Weights of a small image classifier: 48-pixel images, norm groupnorm.
Rows from block 3 of a small image classifier, named by matrix and row number. Rows with one number belong to one channel. Each number is 50 + 15 x the weight over its row's rms, rounded and kept within 0 to 99. All counts start at 0.
Before each channel's rows are labels from the 100 images, of 14848, where the channel reaches its highest value: "strongest on" is what is common among them; "colour at peak" is the nearest of a few named colours to the mean colour under the peak. Only what is clearly more common there than usual is listed. The data: numbers of one to four digits printed on busy colour backdrops. In brackets: how many of the 100.
# convs0: first 3x3 conv (model.blocks.3.convs.0.weight, 128x128x3x3, standardized in use, each kernel summed), inputs 0-42
# convs1: second 3x3 conv (model.blocks.3.convs.1.weight, 128x128x3x3, standardized in use, transposed, each kernel summed), outputs 0-42

strongest on: grey ink (34)
colour at peak: black (40)
convs0.120:44 58 64 51 40 41 60 52 31 58 59 65 60 37 66 57 64 33 51 53 50 42 05 51 52 64 04 25 42 73 39 44 58 32 58 57 48 59 45 45 37 66 27
convs1.120:46 48 65 39 46 30 43 30 23 56 43 46 57 55 32 35 33 36 34 69 46 53 00 61 55 42 31 41 45 46 31 35 68 33 44 24 44 55 63 24 42 44 48

strongest on: purple ink (26)
colour at peak: white (58)
convs0.116:53 64 44 69 64 46 52 24 58 52 42 52 45 57 68 30 47 48 49 64 61 33 64 50 39 38 48 41 34 82 71 57 41 51 26 49 50 37 44 68 51 55 50
convs1.116:31 67 52 39 50 48 58 37 48 43 56 25 37 45 49 57 71 61 78 52 63 29 80 40 37 58 51 61 41 66 21 72 83 71 63 55 61 57 58 58 38 58 35

strongest on: purple ink (25)
colour at peak: white (89)
convs0.64:53 61 23 63 55 54 51 24 51 60 64 60 37 56 86 64 61 30 61 42 39 47 54 45 65 63 11 37 20 74 62 44 73 52 27 44 54 42 35 63 48 50 48
convs1.64:51 37 41 50 51 41 48 42 15 54 52 64 48 55 58 23 35 40 47 37 53 42 19 51 21 53 53 54 20 24 21 41 53 41 59 27 42 50 29 55 45 61 54

strongest on: grey ink (46)
colour at peak: black (38)
convs0.111:59 61 68 53 67 65 23 38 79 31 51 63 39 80 48 44 27 43 55 61 52 42 39 53 63 68 49 47 55 26 60 53 44 75 69 46 42 13 35 86 67 52 38
convs1.111:36 61 59 68 43 28 70 48 61 23 38 48 52 37 27 48 45 74 30 52 57 60 26 75 59 44 42 51 56 40 63 32 48 74 53 58 39 64 77 34 35 42 35

strongest on: grey ink (47)
colour at peak: brown (64)
convs0.15:55 39 44 37 40 38 52 29 64 47 48 69 42 67 55 45 57 49 48 59 50 52 15 51 51 75 36 60 39 35 83 31 14 73 56 50 38 36 48 83 51 67 47
convs1.15:56 63 53 37 53 49 41 60 51 69 40 48 36 52 55 63 50 38 46 21 85 96 35 72 54 62 50 49 59 49 60 37 64 68 53 59 30 66 53 65 58 58 42

strongest on: grey ink (40)
colour at peak: black (46)
convs0.25:51 62 76 57 47 58 56 46 63 43 40 66 60 30 57 28 61 59 27 39 65 48 41 52 64 75 37 36 78 22 66 57 50 78 63 43 34 72 56 30 60 80 69
convs1.25:52 41 72 48 46 41 32 58 69 31 46 50 51 42 67 67 41 51 24 27 44 70 42 47 24 71 59 55 43 59 14 51 56 75 58 55 49 38 78 68 43 79 47

strongest on: grey ink (30)
colour at peak: brown (52)
convs0.55:45 65 52 44 64 34 46 36 45 58 40 62 73 36 51 49 47 56 25 52 44 36 58 57 45 85 53 47 49 44 66 36 56 64 30 36 49 42 43 34 52 22 55
convs1.55:53 58 64 55 57 75 39 64 37 42 47 21 31 26 71 64 36 42 53 39 80 83 42 57 28 45 69 52 34 57 25 68 66 70 72 65 46 70 94 40 53 64 64

strongest on: on a plate (94)
colour at peak: pink (39)
convs0.98:37 57 25 45 31 60 40 33 48 64 52 49 25 45 71 39 60 41 65 48 55 35 70 33 48 64 44 54 41 51 83 53 47 63 37 58 24 58 50 74 23 69 26
convs1.98:64 65 67 73 48 29 58 51 56 35 53 44 77 71 10 55 39 32 19 35 46 32 32 43 70 40 39 41 67 61 62 53 60 22 39 28 76 46 55 36 63 39 60

strongest on: on a plate (93); grey ink (46)
colour at peak: white (26)
convs0.95:58 64 49 49 53 59 42 47 66 64 32 51 62 76 80 48 59 37 49 66 48 25 46 40 79 55 65 49 46 49 80 68 63 65 46 27 71 34 28 44 42 49 52
convs1.95:37 68 47 57 81 52 71 54 29 48 58 47 79 63 59 72 55 65 68 76 38 43 46 27 63 45 52 27 85 88 63 38 56 42 48 65 43 45 53 71 56 58 40

strongest on: on a plate (72); white ink (28)
colour at peak: black (37)
convs0.109:32 52 65 34 37 38 38 46 66 43 30 67 38 39 64 73 36 43 69 59 64 51 65 42 33 43 52 59 48 52 63 40 51 81 56 58 53 35 68 79 02 50 58
convs1.109:58 54 50 53 59 60 39 51 53 53 59 29 53 70 52 40 42 45 46 38 36 52 45 38 64 24 33 30 41 36 52 37 62 49 57 32 70 38 35 84 62 43 55

strongest on: on a plate (93); grey ink (34)
colour at peak: white (41)
convs0.94:45 54 52 62 54 75 37 26 78 56 53 46 44 33 32 53 65 57 59 71 49 19 72 55 61 60 40 49 51 49 66 66 47 41 42 41 53 49 55 42 52 56 54
convs1.94:51 25 36 30 43 29 44 40 18 36 34 56 59 54 65 29 25 44 43 32 38 41 45 45 46 51 38 36 49 62 41 20 46 37 47 48 46 52 79 42 26 26 37

strongest on: grey ink (33)
colour at peak: black (42)
convs0.93:33 17 54 57 58 63 60 21 33 61 77 56 56 23 27 35 37 50 51 63 46 33 58 69 43 68 37 53 48 58 52 50 33 51 28 53 46 91 60 56 64 59 58
convs1.93:51 41 54 40 31 46 38 45 55 28 46 52 06 10 61 02 59 57 57 57 68 80 60 65 23 46 66 45 40 31 22 37 17 29 50 44 55 27 35 33 46 31 55

strongest on: purple ink (27)
colour at peak: pink (50)
convs0.14:50 38 45 27 43 60 43 31 83 34 53 60 50 53 34 42 46 36 36 42 42 61 30 54 45 66 49 49 18 51 76 44 24 74 54 33 22 48 61 68 52 68 40
convs1.14:60 67 58 57 61 58 60 64 55 78 58 37 52 57 46 65 51 54 63 48 60 39 44 58 57 83 53 61 49 56 49 52 60 74 83 68 43 73 42 85 67 74 49

strongest on: green ink (53)
colour at peak: green (47)
convs0.26:41 41 47 41 44 50 56 42 65 65 35 49 75 29 58 23 60 45 41 33 53 35 43 60 75 65 64 49 28 57 64 47 27 99 42 43 58 62 53 59 63 70 47
convs1.26:69 49 48 65 42 51 69 53 54 77 56 66 49 30 70 88 54 47 54 59 58 32 71 56 48 54 32 62 72 73 44 41 90 62 63 61 45 71 61 78 77 71 52

strongest on: brown ink (26)
colour at peak: pink (56)
convs0.5:56 45 40 57 45 50 49 72 58 41 39 57 46 56 52 17 57 52 56 61 58 30 42 52 16 35 37 25 38 24 45 42 26 60 46 40 30 71 51 47 47 67 45
convs1.5:45 31 30 49 63 65 62 45 70 49 59 59 19 38 36 55 44 60 69 54 55 57 49 57 38 47 40 50 41 22 67 59 18 35 52 56 31 12 28 29 69 43 63

strongest on: on a plate (90)
colour at peak: white (42); pink (42)
convs0.103:11 54 44 24 41 51 58 48 34 54 43 42 38 55 57 40 31 57 48 46 38 07 39 41 33 64 31 54 46 59 59 50 52 88 55 71 54 56 49 74 53 56 28
convs1.103:61 79 65 44 41 37 62 46 79 39 46 41 35 58 46 64 40 33 44 49 42 26 35 48 71 51 60 47 41 54 33 50 65 28 35 29 80 63 24 31 60 33 52

strongest on: on a plate (74); black ink (33)
colour at peak: pink (46)
convs0.41:46 31 36 34 44 27 62 55 26 55 44 31 50 48 87 40 43 40 41 49 50 60 55 42 36 58 49 49 47 54 73 58 52 65 36 32 43 28 45 45 39 87 49
convs1.41:48 74 68 54 49 60 45 54 52 63 65 67 26 38 62 74 52 70 31 67 14 31 46 30 52 79 63 55 62 50 43 49 89 85 41 60 52 53 46 65 52 66 48

strongest on: black ink (27); brown ink (25)
colour at peak: grey (54)
convs0.69:46 33 75 69 40 47 52 65 29 51 66 49 58 21 37 55 48 46 36 73 72 59 35 46 24 62 47 43 60 47 48 41 40 65 48 44 33 40 40 68 36 69 42
convs1.69:65 45 35 53 38 55 64 33 71 43 58 59 46 49 46 53 39 25 63 40 34 41 46 37 63 52 30 36 49 60 57 52 58 38 39 73 63 58 82 51 51 41 53

strongest on: on a plate (65)
colour at peak: brown (52)
convs0.18:22 19 34 57 41 13 53 33 42 53 67 50 49 50 46 47 61 56 56 68 50 32 50 32 48 61 31 44 38 35 40 32 47 48 58 40 32 48 38 47 38 51 40
convs1.18:61 61 49 29 49 65 33 45 36 78 39 59 62 50 42 74 55 10 28 51 40 27 36 41 64 55 53 35 55 61 65 47 68 36 18 22 60 44 65 39 34 15 48

strongest on: green ink (52)
colour at peak: grey (54)
convs0.51:61 48 74 46 49 37 44 57 67 44 59 45 64 58 63 56 45 45 48 40 55 33 37 59 75 64 29 44 69 50 67 32 38 62 67 50 51 51 38 52 34 67 11
convs1.51:41 46 58 39 30 63 68 52 48 35 63 70 78 72 30 06 51 81 46 45 47 42 42 70 37 29 46 56 69 71 44 59 98 58 50 62 53 52 56 57 42 25 67

strongest on: orange ink (28)
colour at peak: black (46)
convs0.21:62 80 60 46 34 49 48 35 54 60 49 30 52 81 67 57 40 59 43 53 61 34 49 46 67 54 31 59 39 53 56 55 31 46 36 45 47 27 45 50 49 87 38
convs1.21:45 29 59 39 38 60 52 43 61 62 43 61 29 34 63 21 65 67 51 38 46 77 35 67 24 54 38 65 22 25 43 67 35 67 51 74 42 48 38 60 52 43 47

strongest on: on a plate (89); red ink (40)
colour at peak: grey (53)
convs0.118:29 73 10 41 53 35 42 34 85 53 38 50 52 35 55 70 37 47 43 53 34 24 63 50 71 57 31 44 38 51 49 53 56 69 31 41 33 80 54 47 29 76 47
convs1.118:49 54 43 66 74 57 62 60 43 51 55 47 45 69 45 38 48 33 47 42 32 25 52 46 36 49 58 53 67 70 49 52 47 59 32 66 67 49 70 47 63 65 71

strongest on: orange ink (36)
colour at peak: brown (56)
convs0.99:41 34 53 41 43 73 37 43 29 49 58 57 59 57 68 49 43 36 65 47 43 61 20 57 36 54 35 40 30 79 81 69 34 93 41 55 54 61 52 65 52 73 48
convs1.99:43 67 53 82 58 38 60 67 68 73 74 41 52 57 55 77 50 64 32 65 49 41 57 30 56 74 71 81 40 35 29 46 81 73 39 46 63 56 28 82 57 46 56

strongest on: grey ink (41); orange ink (28)
colour at peak: black (46)
convs0.67:65 62 62 54 46 42 37 06 57 69 46 60 45 47 52 53 60 51 57 45 54 78 75 50 32 49 27 40 39 57 61 46 45 47 30 53 48 41 14 79 43 62 51
convs1.67:47 76 56 53 54 28 56 44 41 61 47 86 50 41 31 38 49 65 60 73 50 24 85 29 61 49 53 47 42 48 50 37 55 52 22 59 68 44 56 39 52 74 43

strongest on: grey ink (48)
colour at peak: brown (68)
convs0.92:72 42 43 39 39 60 34 46 79 39 51 48 56 42 70 45 50 29 50 37 49 21 35 52 67 48 45 39 55 59 66 33 43 81 45 34 58 51 76 31 41 67 34
convs1.92:34 49 36 45 35 70 56 57 66 60 42 49 88 77 50 76 53 64 74 72 52 52 24 53 42 41 46 34 37 35 57 71 45 52 53 18 46 28 36 40 73 38 51

strongest on: grey ink (41)
colour at peak: white (38)
convs0.10:40 58 41 58 36 52 33 59 60 58 38 62 47 47 64 63 70 41 37 43 22 42 70 67 51 70 53 47 62 34 63 51 20 50 53 46 44 54 42 48 48 63 14
convs1.10:40 38 26 57 46 36 63 47 34 44 52 31 52 44 53 35 63 65 47 34 38 35 48 11 56 46 37 73 36 66 53 29 59 48 36 31 52 36 36 55 46 27 46

strongest on: on a plate (76); length: one (49); brown ink (37)
colour at peak: brown (52)
convs0.90:61 76 69 40 52 53 57 63 63 35 47 59 58 61 64 52 68 30 55 46 66 54 59 41 47 39 35 51 33 46 60 57 59 94 47 37 52 49 51 51 44 61 37
convs1.90:52 68 64 57 48 55 57 65 42 66 56 47 52 41 41 57 37 59 45 44 41 72 21 70 60 63 50 54 72 55 42 67 34 78 72 68 46 52 30 68 61 63 60

strongest on: grey ink (94)
colour at peak: brown (52); black (48)
convs0.106:60 71 67 54 53 52 41 54 64 56 54 51 16 46 74 52 50 53 33 39 33 38 36 35 56 70 29 59 56 31 57 46 66 29 53 59 30 38 55 81 48 50 39
convs1.106:51 62 44 33 47 41 39 50 38 51 47 39 42 42 56 55 59 48 43 41 83 99 00 79 50 68 47 56 65 63 58 49 46 43 64 64 59 46 30 29 50 59 39

strongest on: orange ink (25)
colour at peak: brown (53)
convs0.49:51 65 52 43 52 50 68 36 59 57 50 32 31 51 52 50 43 51 43 51 26 22 37 42 51 54 54 61 46 56 41 44 54 65 52 56 66 36 39 69 51 30 47
convs1.49:37 33 66 43 30 76 58 51 60 54 61 46 38 35 41 59 44 55 83 50 42 52 60 48 47 55 51 63 47 94 42 55 47 22 71 51 49 62 49 39 45 63 38

strongest on: orange ink (28)
colour at peak: black (76)
convs0.17:30 52 59 40 41 45 45 56 39 56 58 62 55 52 39 49 56 54 58 53 47 58 52 43 03 59 48 53 36 24 72 52 62 85 27 56 22 52 51 76 38 58 44
convs1.17:52 59 50 59 55 35 53 53 30 43 52 27 30 48 38 36 52 54 38 63 50 50 58 60 65 66 50 61 66 32 78 58 45 46 53 26 57 50 22 35 54 43 50

strongest on: brown ink (51)
colour at peak: grey (53)
convs0.91:47 80 72 32 62 67 47 74 72 39 49 65 34 42 49 40 52 55 34 53 41 29 45 47 24 39 67 66 49 27 50 43 51 77 36 39 55 44 50 53 66 56 46
convs1.91:69 54 46 70 26 65 43 38 55 45 47 32 26 33 62 51 53 41 72 50 32 64 33 45 53 40 56 60 41 49 46 56 57 60 88 58 40 60 65 71 53 60 63

strongest on: black ink (32)
colour at peak: grey (61)
convs0.122:48 31 36 40 48 39 53 40 31 52 43 32 64 65 46 47 44 44 62 55 49 66 61 42 04 66 52 44 51 45 70 63 43 49 37 21 46 63 29 66 52 58 49
convs1.122:52 55 51 52 51 42 61 63 31 44 43 19 49 49 34 43 41 59 48 56 56 50 70 38 80 49 52 60 75 35 53 56 47 56 47 47 58 37 21 53 46 48 35

strongest on: on a plate (96); orange ink (36)
colour at peak: grey (63)
convs0.121:55 55 44 57 66 58 66 42 66 35 65 61 49 68 44 46 49 56 60 61 70 59 41 54 47 45 29 48 35 64 27 49 29 48 67 49 38 44 42 50 39 56 48
convs1.121:43 14 60 54 47 46 39 61 45 49 45 48 56 54 42 56 38 74 57 55 11 43 49 38 43 75 64 53 57 59 14 37 56 56 58 54 53 33 45 47 22 56 54

strongest on: grey ink (62)
colour at peak: black (54)
convs0.71:66 59 59 53 50 56 41 45 79 14 25 36 59 47 52 46 53 26 69 68 66 43 33 55 70 60 49 38 59 59 58 48 55 45 55 53 45 50 66 47 46 76 44
convs1.71:51 67 22 51 61 76 57 70 49 69 39 40 71 55 45 56 86 78 50 99 77 67 62 52 68 51 76 50 58 36 55 46 27 35 43 47 49 50 49 30 65 58 51